python train.py --dataset="larger renderings of crowded toy scenes" --crop_scale_min=1 --arch="vit" --bias="all" --parallel_block=false --patch_size=[4, 4] --conv_stem=false --layers=10 --init="torch_default" --residual_init="zero_last" --beta2=0.999 --gradient_noise=0.3 --max_steps=9800 --epochs=41.6 --final_lr_fraction=0.01
Rows from block 2, named by matrix and row number. Rows with one number belong to one neuron. Each number is 128 + 32 x the weight over its row's rms, rounded and kept within 0 to 255. All counts start at 0. Numbers have three digits each. After the name is the row's rms in percent of the matrix's.
# fc1: MLP up (model.blocks.2.mlp.fc1.weight, 768x192), inputs 128-191
# fc2: MLP down (model.blocks.2.mlp.fc2.weight, 192x768, transposed), outputs 128-191
fc1.671 095:154101134160085144103155114139128140131095095117101072156115129187138144220152124135170083229066150116091136115165159076130098113214169128164150102090100186084101119093126151100207131099079112
fc1.672 112:087133092120101094137102108058201176119081057056072164130143177113109175174157125110166056146082153139168166162143211152122116121120134171183146110145083107122126149142110111206119092129174139
fc1.673 103:207101147037144117122078144130100136182161156107145110145125082058161164163095127125142127152115109164108151142132164150129135064042108032093147167105106109135092136209157115153106144173135147
fc1.674 091:114132099160131100102100106101096115112107118129092081132080132160133116089141131133145117130179129087174172077110112130105065139177139094108204161110083162117115104132077119148124085113169152
fc1.675 100:137092109106090148071128097156121103147165173146100145134087081151102140101160107091144102183085140108091164118126164109138122175136118119123161202075114111107154054162079153177051177174140138
fc1.676 088:109172127136109101124118192145133166136127172070090159147094140114174181123239118137133085155154131102101205155139174103141139105162121194091171132146121142130124142155133137116183125164078119
fc1.677 101:126114116107151151110070233123136148144171144097116137188075113125153156172100107180125123121114137106147171176173113132103147103140170118156157135163155159126156111163131110162120160108142122
fc1.678 100:146096182128067116169094118096132117198137136073122112149111152119050133139149108080014083167135103125108117139133130119111117124157134150140227121098074126138071106148101166217087141107139112
fc1.679 097:134162144093100074115151160134077118125087145153063224151148145141103196109154084122099116146111141109174186121120113181117130206152113079161171114117156090183148083120149132082127157108122089
fc1.680 092:089120097185145125054127143090149133109130130110138136135121124126153135153192109095093089185097099146155202139151092133137128113123137137158157160070099142109148144121081107147129090088130100
fc1.681 126:159189129144151105131125147112132110139119153125120145131124100088153137146151212114112109135106110089107133172153144107108122137114077111135131214138055118142121070147122058041136048119132121
fc1.682 104:123209093164178127112153155115175165151039120086133165111155033089137130129103116137153085125172112121103132067132118109086130143171123131095136148094118129134085159133162142132104159128116097
fc1.683 103:056091152185142060133130104090191149125137077129102108143161147154165165156091117157112081150111129126124169126119106119105077100151154142057170139107147133134172196149142161179125157186179163
fc1.684 102:114153114157128119131166119131177125148083145125074173135135097122109145091136116136163115150179107137149124106095145076116084110086118114155156091141092082124166172139101145123176134116098086
fc1.685 105:082087206154095099136099153140099180099116172110117172162118159115129116124121124086111124152137159095077153130137225111140153154157153109129150124127158094074140114088177083148136155169151130
fc1.686 098:149130176132134086167166157173179066088149107090133128160149178124151131129185049149130072164122166170150153137123156109151109071115082093101195124158159170156157177142169139122110134112099086
fc1.687 111:090108154188164088149175112106100153114164132116081096170171129151081143124096100174105114147097086119137155112115119168144107101165124096124130127094102129083168153124116117133088112138170162
fc1.688 104:144098172141168079164137119164139130135118126112138153180159060143134120134153084106113064161144131119101194175180183114118056117151108087099161118183095149082135152195159140152163155146160114
fc1.689 106:142126098219026115157148135117129113111106135084144164168115171157121121149159122154145121138166131105167113168093157109129101120128140145077152112090136151171130094150113167115130168121199145
fc1.690 106:152161115084164081166160121110165156105092087093124179082091092199108147153131181138159104130040101075126173155147133189148146079146121089104123120106090112177159114157104125082214127098180134
fc1.691 103:076120109114109110162168108132143096132048101119087078199144114082164126123148078122113128154105117072184193091130123154139126156062108098121125169129100122139127132049112131131107075142137110
fc1.692 110:171156184171138138196095134144117180104134091101106172135102162120137183136169115121123117137128149093165112135113174176200146151122112124147150119158109110086046153078108107145121088088135118
fc1.693 098:194142103150160110140141069142151120108127111150151103134106091117107127089175093092134122199166187167141148140103097166129144154141120107179154170096155111088070109178117160155150082063133162
fc1.694 086:112121148111111103136124149129097119094123103115138099203158104060168091123129137167059119178170165141136150086115117120159143160128120143083155103171139152101104134114116091131118096137123153
fc1.695 098:131140117146114050113173130129113116108098088102169116116175109138135179193163139137129107166096090111152131087141139099148024123186082151164131092101139146113112082112129114197168152117124121
fc1.696 096:121115084129099082110126143132107093171135098134131168112117133174068147147154179158160123187147167193152148149126129116110122155166152099083156161094108146097134089114124088131122120181168152
fc1.697 098:162201122097162035154058095173156140143129129089082144124131149169178178111132125129107100167129085099088147141119161131123143091120072117118154187135196096162134163162114126134121099123165070
fc1.698 104:145096106128102128152134107153135117111089150110092108125167164082120130113134131110156126198160133086147127098123080138104163133121109165102131162140173081049103168104126101140115082110154124
fc1.699 089:097130163180087116103102101157162100092138139071113132150104168174125094193077158098135126163115225115103172097152169108120097120206080126166133149132084121086129117097149113154094107184159159
fc1.700 102:135126134148128120095112151103126100091056181068097166123086139065120181145134139091124116129114099137134134075117094141112088160168098078144139107119105161085086111123089093166137156198146180
fc1.701 104:088111092132114124140125144096145178165142145146119149188187089144152127073098109116162136134113148110171129125093098042054087172129116124064178113139120140085091154119117131110112156145126076
fc1.702 094:131149131146125097189140150085103097255078163100122079152123118149198103052150142128157160168145172123128129126138136095151138099043137101123144187176186134124154146108111078131086091141137120
fc1.703 095:142161103122146121090110173077158145156079174162111112155103124085170116179119093077097106171063173113097155175157110127173130116154182104117166116162047099177140126156152157129141103190185138
fc1.704 103:132163167106099132116175202136173116166130161149107128177092093128169188130134174118139134143187176098084125162124157119124093122125113148144131202162151097102075104099104141133137083141120105
fc1.705 093:151177075106103115143181119186078109103116095080086178148147191108144143185156140094129130186080154165140146151146069116118072188186180123130144125074110126134102093113180100139089152153192134
fc1.706 112:117146096095111074123186101122184074102112112144165074114127108115149146141113103168129089125153143076157152088075119112130073111068127132078156133144164123133171154168145161160095117110175143
fc1.707 110:175146117109151113137130141156099073152161113149128186119112137198103110112130102123140110155160157149083118065120186089165126134065112125118190172092090135166085169202121074157073082075138132
fc1.708 092:165100135099161091138111189132097159102087149120136109127150124136130131146164152160160086154085085132137140096117141149049130167153108123128156107111119163113049130180114137147120107150132088
fc1.709 104:158189055097130143142080088131177160111076151115094120143145137105096094117123096092153097165157107089118138149103143127183131144134155142082173131132129081102103126117057075101076135141211072
fc1.710 099:174103181106117150125142158107092147194092116074149177131150104095104131141152170115161102149072122092128140160131072133123086077122102104103172082154156104102113079225120058168116152082147145
fc1.711 098:074134093129115101212136141145173152119104139102093119177125103146099130139145114176123138138168127124148152099086082109121169138150086219149168083145118113152096105134100138120186158100145093
fc1.712 110:120138114141127081145171154146140096118079117112118141095092091128145170153116119117114136119105127131112127093093126098088122112116111150114147107074113120152080102200094154155124145091128119
fc1.713 085:153138078108109114119168153174112107169114125118152123133126097117120096149138038111181068136093126145135175149108155106103125145119127184128167130061141167140096129150180123121135136130193138
fc1.714 100:180152107076172106121092098167115165153110143142153125138122168094134126150100133123119098182097053108155131133109119137124125098075073090106200172143119120126056138119157140116104123133124111
fc1.715 098:101117160140206108131145144090122168097179110106153152128133127141137116141128072150092144119097096149160145155125188114087116144126145121088199140094121139150124101181151106164135121146110059
fc1.716 093:102147098145131156071095171140173146056134166127117148161122176195113138150120181104129132170138127110125144158148107148073101110165135135120158147066119091150186086141057164103127149110116046
fc1.717 096:101102114145163155112189177148075108129134134110106130177125143164133155162094162181102129156132090158070132133119115148094101141101146155080135123129105146133082145111105105133139130068128074
fc1.718 099:096163095139043127117084119135153144141169112124130136120089192143117147146174126104159130142141113119160152127156112145105105136159165131086159103119126108096138147143085152127074145142193084
fc1.719 096:143157061090147114147109171129149113221144129099099108149132136141138149165147128114137109212122195117149161136141114175151093119100139108068182118114112070114139165162133149097155114083152101
fc1.720 094:126139074204084140165098155161164078100165131092052132089097153110134111136122084129200061219136116115122138106072096104180104133134094095120155102165153157055081154149078180094131105084121133
fc1.721 095:093118129157185108038103095129136164151165130126146176092090143212124142114124109116120114153137110074040133158114186112085110120109136122090157151130132046185188124170069138158149132125132088
fc1.722 111:100143160191158135074119115122110153109126141034129170149117064159136204086111138113144132141140147070113132141121171119121114113154136173151116202160130153113077081114149075173158137096135109
fc1.723 087:124124155121089188159129149200125102106108201132130137148102177159119085107150099135148122172122124127116103134133094097153119152109122118081135147065161176133128135128096108097061094058136176
fc1.724 105:097138095084140089136133130110164130076142126128100122099135109089101164097175126110096071129141118106205147109106131114097128083147139106096170156138142102147108141173093108099161183100142148
fc1.725 119:181128133174131129157135115121102102139125115085108115180157129094159131168160173100165126149110101081118143169136134106123105112175136069116129162094072100122119119111119108100170052124168104
fc1.726 099:020124152154147139177107157178109146147078129112098176177168114168099116118141161136098126170062138121125134168126084105117130083149070176186155156136144096135114146102123132077158179128106160
fc1.727 107:109116098197112107164133176173192136138084108101074106071149079163119160144117114125128136156135151150173131070123122057119089075167152103153144077108097094123131190124110140123156161127139094
fc1.728 100:175109148084137106132139111151083105193134081136135088072115118154114162123170087105124101122138095123154152113122115134123141100073129134117126121117131099158148143191069127115118155164145135
fc1.729 101:078133130173110098123115121146124085138101104167112167151136114135128097155151139156123064166130120148131149084127103142187087147134111122100196144077113159130120149159124019172155063156127152
fc1.730 107:129113115121148136199114104120144123153147119118093082168144100119118189136114146099206124159131125140185183171160116157130147111134127054070140133114102111092117113129159132152125048151176096
fc1.731 097:127086164164093077113139152143146112131225141123082134113070136149129141188076112089158076177137143158111158096080141150098104109132180118096127105150176155121136123127101173146118105173215098
fc1.732 101:090168158133147155110035213174153166116151164114110126165127140062170143094138161115109106143145157096102147192160144141130081152126108122070109167096057090147168144072135112041167039099159101
fc1.733 099:180117112118110123166156097139179179109111153113121171138121138141121186086180124125160120198129122097135134065116157145105133132098186157124124104183138084156040135117100134112133072154157111
fc1.734 099:121173080183127107129133171108173122157090122119123116126123102115160159083072100186096096141167167157140125170126103031159096098139117093141159175133113094111140177087107103098140119120103148
fc1.735 097:120123123141103057161116142173084127101098086130086142103133130182111124140157122140134114130110135127067125141054152124132150146148148077106174172114134168158083105113100105157118085060153077
fc1.736 107:127097172157156107102100095167160107142094181093092116143118154108122119128106130143119103148072102150073176164097147167126135128143163094121139091163132152124114137147072156163127144122115095
fc1.737 118:165155161156104127113111160141140110130133156176112136112036149137106128154131138139121123142156132127069136157102159188149136087108124135183149198113156103150114160156151092157150092109141105
fc1.738 098:132096121106137090150111118162129123194173129112067131147160140120116130154149164228142089164094192129133170111119148085085109105146094155080146175110171090123141106174127162146099166100141153
fc1.739 105:151099102120156121161101107128136125118092125075145067168121091103169177141109126115122100135162141112122159132082219089126122096108131102100124179221081086127152126119113126170117117205170119
fc1.740 110:186123160172124112101120123121102125172138172123088186143059142125077134142102094114111114121080134142106175107161199158119095083164155125137144189128149160131079125139140094109097080152155102
fc1.741 097:127114099146093114062111174185134135150153139063080153125142104164141138165132107168174084219095123089095135100150120109102088143134113104119160135075094161101134081107108106153113161116152140
fc1.742 102:131104087161159102109096142083154201151094153122072163160116156128135078148176139093080133199115157079166191162140138181144169134173137149104115139135147108142093083125109059113083113129144081
fc1.743 104:119176150159103096173216145136121047151153105136092113165149081089156115155196110143150108148163138051158166126108138131114152127121113158145156097145103084137132113183113120116140088106117098
fc1.744 102:095128086111100106112140145176084091193187132153151096128129135111112121106155104124181132135128129119091132080099117082172082121079155081113167097099145122098102189134131111115108133116118139
fc1.745 096:122056143153152115125122137137172094172170099097110083147121128117167090146157163196173089159111135152116151145101101071152144120112135137168166134161132135156128115137126111128129159144102168
fc1.746 090:113174064167150129108145122109096161116108148127129128184161123168122145081117163127110100176151114107156203113111085111115106124155130162122169176155054125138134131098023128120183136161135077
fc1.747 099:082164145139151094110118127173096130112133117124113138162137073146086092108122134163123081154140178079086117093098133090113120084117096146164159133180101172130103159161137115138147152109117141
fc1.748 103:214097114099152147157093172130165149161109172089154124145112129137127105101118096164146131150178117073141169155095189088092076125110177113113177163113148075112125119198110142136168054179201121
fc1.749 102:053157108140111126104135212204140126102148102096158111188118127131094134138107146161138111131142119187121151124145107137082071160110126130086121096159060149113119101165129062080154144170142170
fc1.750 109:081126106125179105127096137108158157141120121111145094115099106165093082115151191144138093180171144126106154123118191139108103109181147125164129102145041052157124110144089146073148126160144164
fc1.751 109:145102145105156146149092143201159144186159107177123102151118144154140113110122104107117155150124111111157124136133149126109135106117148172070184119085111130192068099184109148171132121134067122
fc1.752 091:107155108103095143101102150102156122102140137103152149128088141138126135150155188163159076139103147126077202180109103145109128067113059159206158190152129105146090154099101180097081151083117125
fc1.753 103:139129122135112077105179119175128104108152077134116138143117182155164172103233125141125126199159110140165137090112103152130091141172164147093146098069099084136096116130089122137169106140144142
fc1.754 101:097096037101127128140089231143099108145116185155090132155097140083140075113177104082096104119148160158137137132140113144162138178071118088135157132109146112101079154128109117102203108105125115
fc1.755 094:145160154160173093151130126102139157114096107170117164113168156160099150128150147107084133128095089102193121101063135097179086110153136114151157165141185113155108109177100108139070145066125105
fc1.756 108:118133113140134097121142152117168160103058168118183179098172138140104192183182126085160109122120149138160160095137150111112115140135156170080226162124068082114122099119091171124138109107117120
fc1.757 097:086125119105092094141080125168105150149078104086153173115132139157133160094169193070133077137103114073104191104105133090120097152151133104099141127178098133115110128193117102144134157116102107
fc1.758 110:131129125134130100090127127158144194125150129086127171095142187194137086101150065111099129123100144161106143149090134176164083148180131134174142070121160143138125150117144159160094165144131142
fc1.759 095:095151136142189070170116113141126143144103119165136145059094135094098187079137197107185104131162124168176150119123167086145076136171135152193104142057132121144109115108129060098115129094148116
fc1.760 109:098151086133110126100114122137179196092125141127098136150096156155142176141142090127190047150124142159136172128149106151175102119161142144106139141121121134168107097163109134135122160160086118
fc1.761 107:136101140117117111112164122138166163148099180130095152137094155139144147083161136116096127215090158073092102119126177150076104173147145113058164174157177103100140063130132116161127191105193136
fc1.762 096:177157077176177112105153138131087176060113162088123111167087173112115119124172058117143105117146081097120142127126138141097132144115095168134169143103137117180123088152049154124125143160175120
fc1.763 091:179178157114193064087114183162170163152107105123101133127109078114138194153147132135130060132159143101116174105159128125157116116114132194104180130109079126116162177172115095127125211129207152
fc1.764 091:098161123156112107128078155181177110127109154108130111174116143094149166162163077082192099255103172071161184097127130094077092132153135094153163138136139063130089103089073146100175135153124119
fc1.765 097:195109159148124134130131130154099164128120127180095109132109144129148138118209067154116126136162118083110143115083215111130109121133128088147166150141120102119116154132123147135079127101156139
fc1.766 101:107128144146112089160145177101101178127136095117142155167158131147111078137193155068092108174072169095171162175107142172125069121160164194144177107170161088110128116121103119175074124156214120
fc1.767 098:162111120129088093099113116152190153133087164118114168137109097155102178139081104092148111180116153162063180137133119147151120100147125139116130144130148135126145065115123133115151181110107174
fc2.671 092:098062136175081122141131067110097160099093151144143113103131114160148163125122117124158171156126125049165123128150163149119071181107122220151112172144082162133124099166160124082119150116129112
fc2.672 112:081123165221121124112174104135152117117138133084052051101134192087103085125157132119151146129110115117102144158110146091120099165137202110119106123079136140145160115153155162081147062116180108
fc2.673 099:121166096179150085169110100152138114159153166059129123118107169192088185065131121192062103147169133129143129169104149179117115149164112168079095122103102115127181139112112104153186122165176143
fc2.674 090:129137109081062132176134153147107088137100089149148167109115119131132132154172188163054075117102160174120124179133137155093142170111184138112135152132105179107131152143159128072060171138159158
fc2.675 106:154138104118144149095107122125167167155101128124150157183152177125118058115145122168148121072056141170169124149111138146093135141096100135157159131073101146165129088192100137152145160167136177
fc2.676 076:141100168130156112139122101114132122146099051122122104109084159139189105166092172095120085110125108162139108089162115115074083184098134091143071118061133117132124152083089114123145124131092097
fc2.677 092:150152093163118114098145132157139118158078114153072120122141119097110129122163134213120108115187145102126119141136125123188116112143107163126138052177094125134134196127111096128089164168100106
fc2.678 088:142069161145086147113169120141133156137181142127166144155122128176140143127156117137162109204130146130132131118080102151131142175110113113166161116154193211173121130064122146152113191088116113
fc2.679 080:142133148109052170202074093073134104069111165119054156134164060130129186102104119162092113133157129079098138126073091128153183119167153131119127080095159160116129130165080134137078165091137114
fc2.680 090:097120148116068090140128124143137137120113168147100144120113153088061143097142156127141141155216095130074150197148139156117109115071125167103092151144153085105152108122156061136136146151145122
fc2.681 131:103081102116163085085182049119143170088103150163219106129144107126180122112112096145163099090111159126114134103132134091195128123092122160118144080106170122177124193123153139139092255133150171
fc2.682 100:178178087144172163134078125121073162169098172144126110080159190124129141130164144094100114154081164149143104120116103130100151170025122143089130189167163176138159101148184142141137055145145075
fc2.683 095:097163135154182125123096126107139090153162196221128143127147162114160114119123088112131121116080130114088124130161119133209129141114151075091198166091167080095092135134140132084096160123137078
fc2.684 102:173135103133077123108060121135181123205137126115130174125093147166148181135159119080114154108100106144137089159160114143130130189089159108119149164083109151152120084130125118168106132152167121
fc2.685 103:145130127092132207091096166101146112098120147147144088189102175084172114142116102129112169197163118124166121231147127111067102125093119105172151108112083128080165134138074104078073123169212111
fc2.686 090:161158104140078109114088086111093186213117080184138194168143102122090145167085136149126070156165133148156157110114106103106162073103101140098162177186142104135141092164150151098148130141095100
fc2.687 109:148182087088122098057201150113113110178156139134090149130087146156141130066133111093140133186144148102115089104134197140167106151106098197147123166150173110109130149122105168130141109171161097
fc2.688 092:114170118190139117139089052054181088139045129099089136110132099118105155120098184106068098135171125112110090119135169158117172160117136171185104088072114085131159143100143084153148121176106090
fc2.689 096:144143178074129157133110144129170127158149121088194132116135118106136169108148168141077121162124209142114108106125102167092100096099117184119138150085140077109139205111145128090117157158144204
fc2.690 109:071109175179088112143144144084147181099126105103141088162119108069159172168118181151110145118220124141136141128136103147109116121167111179120126144117149176130136142087175073139121103092153105
fc2.691 104:174168136139179055106166097119125098151113147202065082102125115126153128146060143185151121118088115106047164058135137165109110158102101134119142155184102073093168152136155133083129162229146095
fc2.692 116:087121132130099105163144085143084126147152112166173141062127123169094122151126150123101057168113121117142130104129150110121146138116093115084174129157137071142115169130174202111117139094094184
fc2.693 104:080115129079133185123176125090111134110129164070136143073071080139119086059133075083182125101117128147142072136173122091138087142052085156131166138101143131126147094110031136147139149124108135
fc2.694 092:108142159128115144175107172165115145095077147134119116106130190134115133134133135137060128204152124154161114182146088111073154191182108115132113153183097156139190164128184143105168095153114107
fc2.695 108:164196098089133138124145105137173098186120120158125174119137156175157099072197131173066165156149146152125112100186080143136165141131171171085100101149121137178084156102119168084110099154139061
fc2.696 098:137135078197177079139066131145139143183107173086141179111094103123086052179098122139090123183080125104140183181138130116138186143080137104103177139150096107059163113174139128214208093112165119
fc2.697 092:142166129128133098127129147061194100141095108131143110104101083111163092125120088092166102100072117125106112138090158112121054112121132161136171121133168154143115128133137168193056116119079104
fc2.698 092:168146046135110112105147114102147158149117075141104144102118130109094172149137150146127194067134212095123155122126131146208138113142176137186129145130103062119113162164100128096088166117189153
fc2.699 079:182143123074105133078146139133133135119146096116175142148136150097141143133182148165158142108122162101143127109122101182078112145222122100169101106077084124114168109149091106173117154140147081
fc2.700 104:161088150072107093094130155109133098155137091109140160149125124177134126161115102086102121153107096101126131208168112172058169160080170143103156167117115163109118110112081133121166137104128127
fc2.701 118:102134131165098157162135123137094156129121143109154135154132138075083125122109137089107112129149113151126124137122096199167077127149104122169078176111151136160143164144084074158112136073139130
fc2.702 082:144183127147205105068150069163183098194163158171077124076112103115173156156089150111162123189110151139110121065106148175139166117059148140137155172162229099142049100084099164077154099120103135
fc2.703 099:164106176161075130059122120118062135122105119125142149163116162187078110063105122092155168128096118133113126089111148116157108104158184148164112177134177174135173107135112154111149145106121123
fc2.704 104:175081111186187121118122121127135169118112140049180091144166120185114128116079173117123131143168127119195164189102137131104088191173088080154137143148104134147172123162071046156102152148132104
fc2.705 095:165094122134120166182090222117193125141118087111114084131173150072139109202172140132080133068054130093250165161136156126047157131155142138144131125092133088106113080167145129120135093092117152
fc2.706 094:134082133154173098164075155123148090130086130084101103105126103099151136130184090098123094138115097139111200106111167099091124131152142106128102177105088129120108075158117171073135092125160144
fc2.707 101:116086124137113140100081168103166109090159101160107107155134143149110057109136110149125204143158126139070097103125121175179091156073165078099093142183178088143143137110131099128172164096140132
fc2.708 099:079105161131117179161131179132098097166099134153099161158154169167113099156164179102113111139142078147089107142141126183176146194174142071147130122187122082089076125109106094184128144114145146
fc2.709 110:143093114194136165096165171131113145132152122129120129150121093154100104196114167080140140140120174115140130149117154132170119116149155147118184123089138160137147198174095135117131156072079133
fc2.710 094:090149137124091139141084124189112055139151092172071118119130167209074131103143143126133108243126141129120127153172095150149125147080086161130128138199157159111146159105103159135139111100067130
fc2.711 106:197102105129150113111173176087090135174181057100153134108152176109172128143069152104112136157138088081110122188118123141037079137100116059159134121148090135141118082125140144112140101167105128
fc2.712 116:114089149151129145159071115174102156141144173118118156138138180165156151111116133168078169098150146109143117119148132152088145137149090149095173086138185156162085214101182069164079161069119124
fc2.713 109:195138091175161152130141108119209155147119193123150102085129114109169130113146097102122117118177146122146135154139123150220172097097164124133129170102080108135098059127113097129106131124145099
fc2.714 108:141124148125043202147165177147199116100157123111116140088139150124200121084140145121124069097132198075130057146136144124105143110103084166133078089166141096147092113176107192069186132049154175
fc2.715 091:154107088115089117100108072100052146133055120096128158133112120108126186151135143117158111130139194117136162167119165180201139119186195137156132151113048082165153127107115128090119171102143163
fc2.716 094:195138073089165075078127126121122101193120164120134144076054109143187143137154068118108088145110091159161145146146130108087154119091133149029142124117178121099135097170131153132128142118149121
fc2.717 099:096144083175108158102118098152140162134133136131111130133099120110052159133151106129119123135149195060198111128147121143231204120121130154188124081114168146096133143183093101123072121046112162
fc2.718 094:083159092107069157076113147117098172145142091167147083167130149146069077152104137162155102111128097138098117125144109090131103113125133123077132110134157166158196113126122170104137172115041100
fc2.719 105:143090151194077110113139102143112186138152151112072154107119078074110126188129189059114145137131136153173111116066149139119147100096117108151166172158114112123120176157129116164054128127162120
fc2.720 092:121098178133163134085106099065077167107067094077123115199187128086142146074126122138172103152081118071094138144160145116111138109160137155151109092184091098123155092085193133126153170098140108
fc2.721 092:194169084140133145188122127110133116142081151071090133111076118087175094078156129138163089181109113120101173117143098169069178139092140153130091116201161164157113123154130176166136101184141137
fc2.722 117:130104195157144139172145098143093099141137119181157136134150089130143102156141176136153120149077093107128070118123132144110179129129131095067106129163232162163122153156165146158133098053078156
fc2.723 088:108135120126116096136139186147138116138143141146100072156167108105126133151170170092162095097158056136093077090135132159214091072149130120146149082190058090101132165129090130049146134100126154
fc2.724 095:097122084096133138132144158093168075114125148102080115102170139165134145120101154136177119110156156124122136141087173163175153134108200134138105134078131216150090052175115105130138097114149128
fc2.725 123:128163112125154082090175080160122126097087159118178117117091073155104168093114103133134092126117163138112144071078111105188104105129127167176164137128165113166167157172199125120056213098128134
fc2.726 097:156125109110110127116122111097101184125134141161103132168130123183142102073178143185176093121155108114158136163139123059136190105077140154084105083137156177158131154110079154156091150101088108
fc2.727 119:176085115098134077119048085107162089134123161077144178114123135133137098152163119082109128033125137124156072163167095168142140215116145172074123097081161130137106120173100076154161155110137101
fc2.728 112:126163145149083121151127098117188156124184081147137155137133161145056111103136177110092090187195199108123105154114138146173088119159092171163127059156153181170123133161109154169136095125115150
fc2.729 101:116090082112056099140096131114134132056127119101103137134124107112115158115150137113132058168125125118190182148079096128140115104070124093125171116139112198090131095110121128120097153103135159
fc2.730 114:113189125138141036063166092123134108147130156167178110088140081163130149160120165149137076098154172132096107090137119125127099095148162214119104193156172073179195121156164099069084136145125111
fc2.731 084:149128182132106158116173067161077160093112095092105137150113135122147140047151111159131142131125114117165117160185140149176209093090103139107114121146138094121117094086105087164150126166113177
fc2.732 105:178103101089080101107156112099130097126120058120175123120075101149157066152150160092121109118167175123137133140134171109113116127080172173087137111068129098158103173158152108150124152109145176
fc2.733 100:096193123121110115094145070087105142109139122177092129098135146121107124084117124173124135086166097057139053118090175086157135109092105128173123154140204154084120151105146158111110119076141133
fc2.734 107:170121147109159138184048127104050129125146151137132104138140120150103093164175198149105106145119151118129138108126104189100160142086149126090145135075132072115205097131126136136129140143186070
fc2.735 099:139193148073191132143111141080115136145143189095108222137179183138079102170133136155125066153078118160151144116066098178153175139131101112116156109184145155124132111101082132085116135103130116
fc2.736 108:137136136169080086053161049107152158092148112134177127171152165113059125088202110169175117126160151127122148080085124078132084196180113157103167073136134183106158142173159140125129201164161106
fc2.737 123:097165093208176087151111141125106145109106158065138138153135144113164166136185142124101150138169122074108138144114043125164140156198080117157130169166088171116149174097172100144144076131169129
fc2.738 085:088160144143171126173077099121120139122124140126181105102145072091139175149161112161098059155129109122125135144140120154174147129109143106158118126132133117100134093121118180128107160158144139
fc2.739 109:122114134133130106148126086123094108134190117096132159133170161141138165076178115113138171157195177073152094176094134146160148154150129174095114100113147187132150164113119117160152085141122094
fc2.740 083:158099131120124089084100146080146106095114127176141060107090134073100115098099169144167121132143121122123124115124129145143157199140095143138100064188111103111196207131149123199091164142135097
fc2.741 102:152143159128163136133112100092127169173116154100139167161166052118117122095081125143120181103106115152119172149145162130110123138168120177133149090157173093134134121142157084149114125150145067
fc2.742 096:174150148136117091200129118155101098109082105118174115118156093112166101113161091085142116117078080158154175104098125140102140136150126108094101129140125134154084075186146134109147083084124134
fc2.743 094:096053144117155116146110127130103182119139124120133140107118085170124134118123105181191124163105125095188094199190121119102136126152101121160099131086126105090098118082128095117129116166128069
fc2.744 099:133095116133102095106106137106099148104097105090078133164142140152173092140179128109118128137071104163097138141130109208142142125165129144126092162091077158134155075169200130085158097113153106
fc2.745 109:097087128137137113128115120097074071142111126168079137092112118069077101085129159143166145179125104101089113166189125124132076146133205185123098150154126151166138099133189129117155132149074169
fc2.746 100:185120061086111126109169097134097093131102125115143095135080126087144123120145132162137105156119171161117120137115116160184181113058158088106116074124152097170107109143071131100093170164126205
fc2.747 115:154141131113121151096055151108072154147080163133147088118163074144136118132127115181130134182063092186116180165143133108123159131077158133136117130135163098123121080113170167129082128150092109
fc2.748 105:098185089150173095093095154139167159112123156133128146197118126113090144135157101138071093082144151163160165139129124111044156100153058084141052159121075116105135169110167156155130109104113122
fc2.749 107:081138143051088167137132123121080122150180110086126189071137123123118067098138149095111128134132095145115080150114147126078165169144086160167151167201127142104151087117157121183174121178104122
fc2.750 106:142083109148115132128132094081142139057104115098093129130139141188087100182088123071145156181107142136128156128090112154068107152111141135108118184042137194144109111188184126136156102171147122
fc2.751 105:142172100152162099109110083108121117098144113124105166088094154167109157111085109102115117170156115095203190119080123082112131146178148131118110127092109145107085132166178148160128116129139085
fc2.752 087:111168141085131093131137106067124108095140142170086112189118148160122157043136169099121015113151136085145105118117131113129148094120103123093074099117163103154125152164068142139139164181140098
fc2.753 104:152137095137152153117095152135100145161146153091165145122111106044147072141136060159136158141097120108151141135102086138038120125033141159062087149158174141090107030152134130109167118131105092
fc2.754 079:145144157152128121136131114083100172109163150110154204123139123155161112139096081112154158022089139107159157122152193142181139102109148128123098160157135118123152114128129116112087158155144121
fc2.755 090:173104080141095098099115092142133157129125155037133141117094156132076124103145064126147111138159108152132125200145138141124172147172130133092154116143080104127210111181122103119157142187232169
fc2.756 090:202144105089153174088076155152122139090141105113111130179084113121162086102174125052130172108150175166149104127095098187131140091119139104165132112044113140165145131125087108125118169143159129
fc2.757 118:147156126191121086137123116057145108114104142122163125096153160138120117134055078124142122143126151164090101114148171201078126098181116140125209111087130131164177165138132132127130115149030100
fc2.758 123:070077165153164127136161097174056112087086157137208132172114050136137144115165120115131106154075142147163130122102076063166094107134091126078162191106141133153183139155180102111116128109176128
fc2.759 087:093111143113114215084132100092156158097122118152148140141125156129125126080149129148101142072160134090096133100169148209111108153132178178125193130068099075123162140129104073101093115154181120
fc2.760 107:123176121120129074090148055096104117100091152149188181134110174089141129137141084118130121129103131112148138094142082140113133159087156113143144131122146163133133196150146095104070173114179145
fc2.761 109:104142114159137093126106102140135110136164148139133115108142145161121180161103143070148098086204076082145154171141088098171086149189140213135103109120137126096136144113159147143065132130125118
fc2.762 089:107101224127036158145136160103121137131169086167161104142128097161179078127067126084148110151171120102122111134150116114090095136092107132129129126054128122151125153169089107125113148074107134
fc2.763 084:122104097150142130132158114103154134128108130172082156098126065099112133138134173135109127134134101151135101103103117172123156154133193145163155138136089175116138065138115127108173131106152156
fc2.764 100:149114137160184114110131119100137064125180115111085128096100147127127135104143139103110150113104142120114151117139128169150112182082163163089126111048169106153065119137127109145120171117106010
fc2.765 108:128054131129147145229112144161170102127126070142175119134077149127165158193062140141105154094197110171114127153082084108183173122130106104078157121123128060129105180133100097152172088076116166
fc2.766 107:179159107117172139142094198140104093161146160149135191154133114115135104108124143112154134127093120154104114128146161199180097189087098123168086109069181154105139089090156155108157114134144075
fc2.767 100:141157071128128105072106082105178125122115123091165136134103151130040042120116083155167138166092142139125169134180095174154145175149180125122153159118099120141180143207097141153122166210121128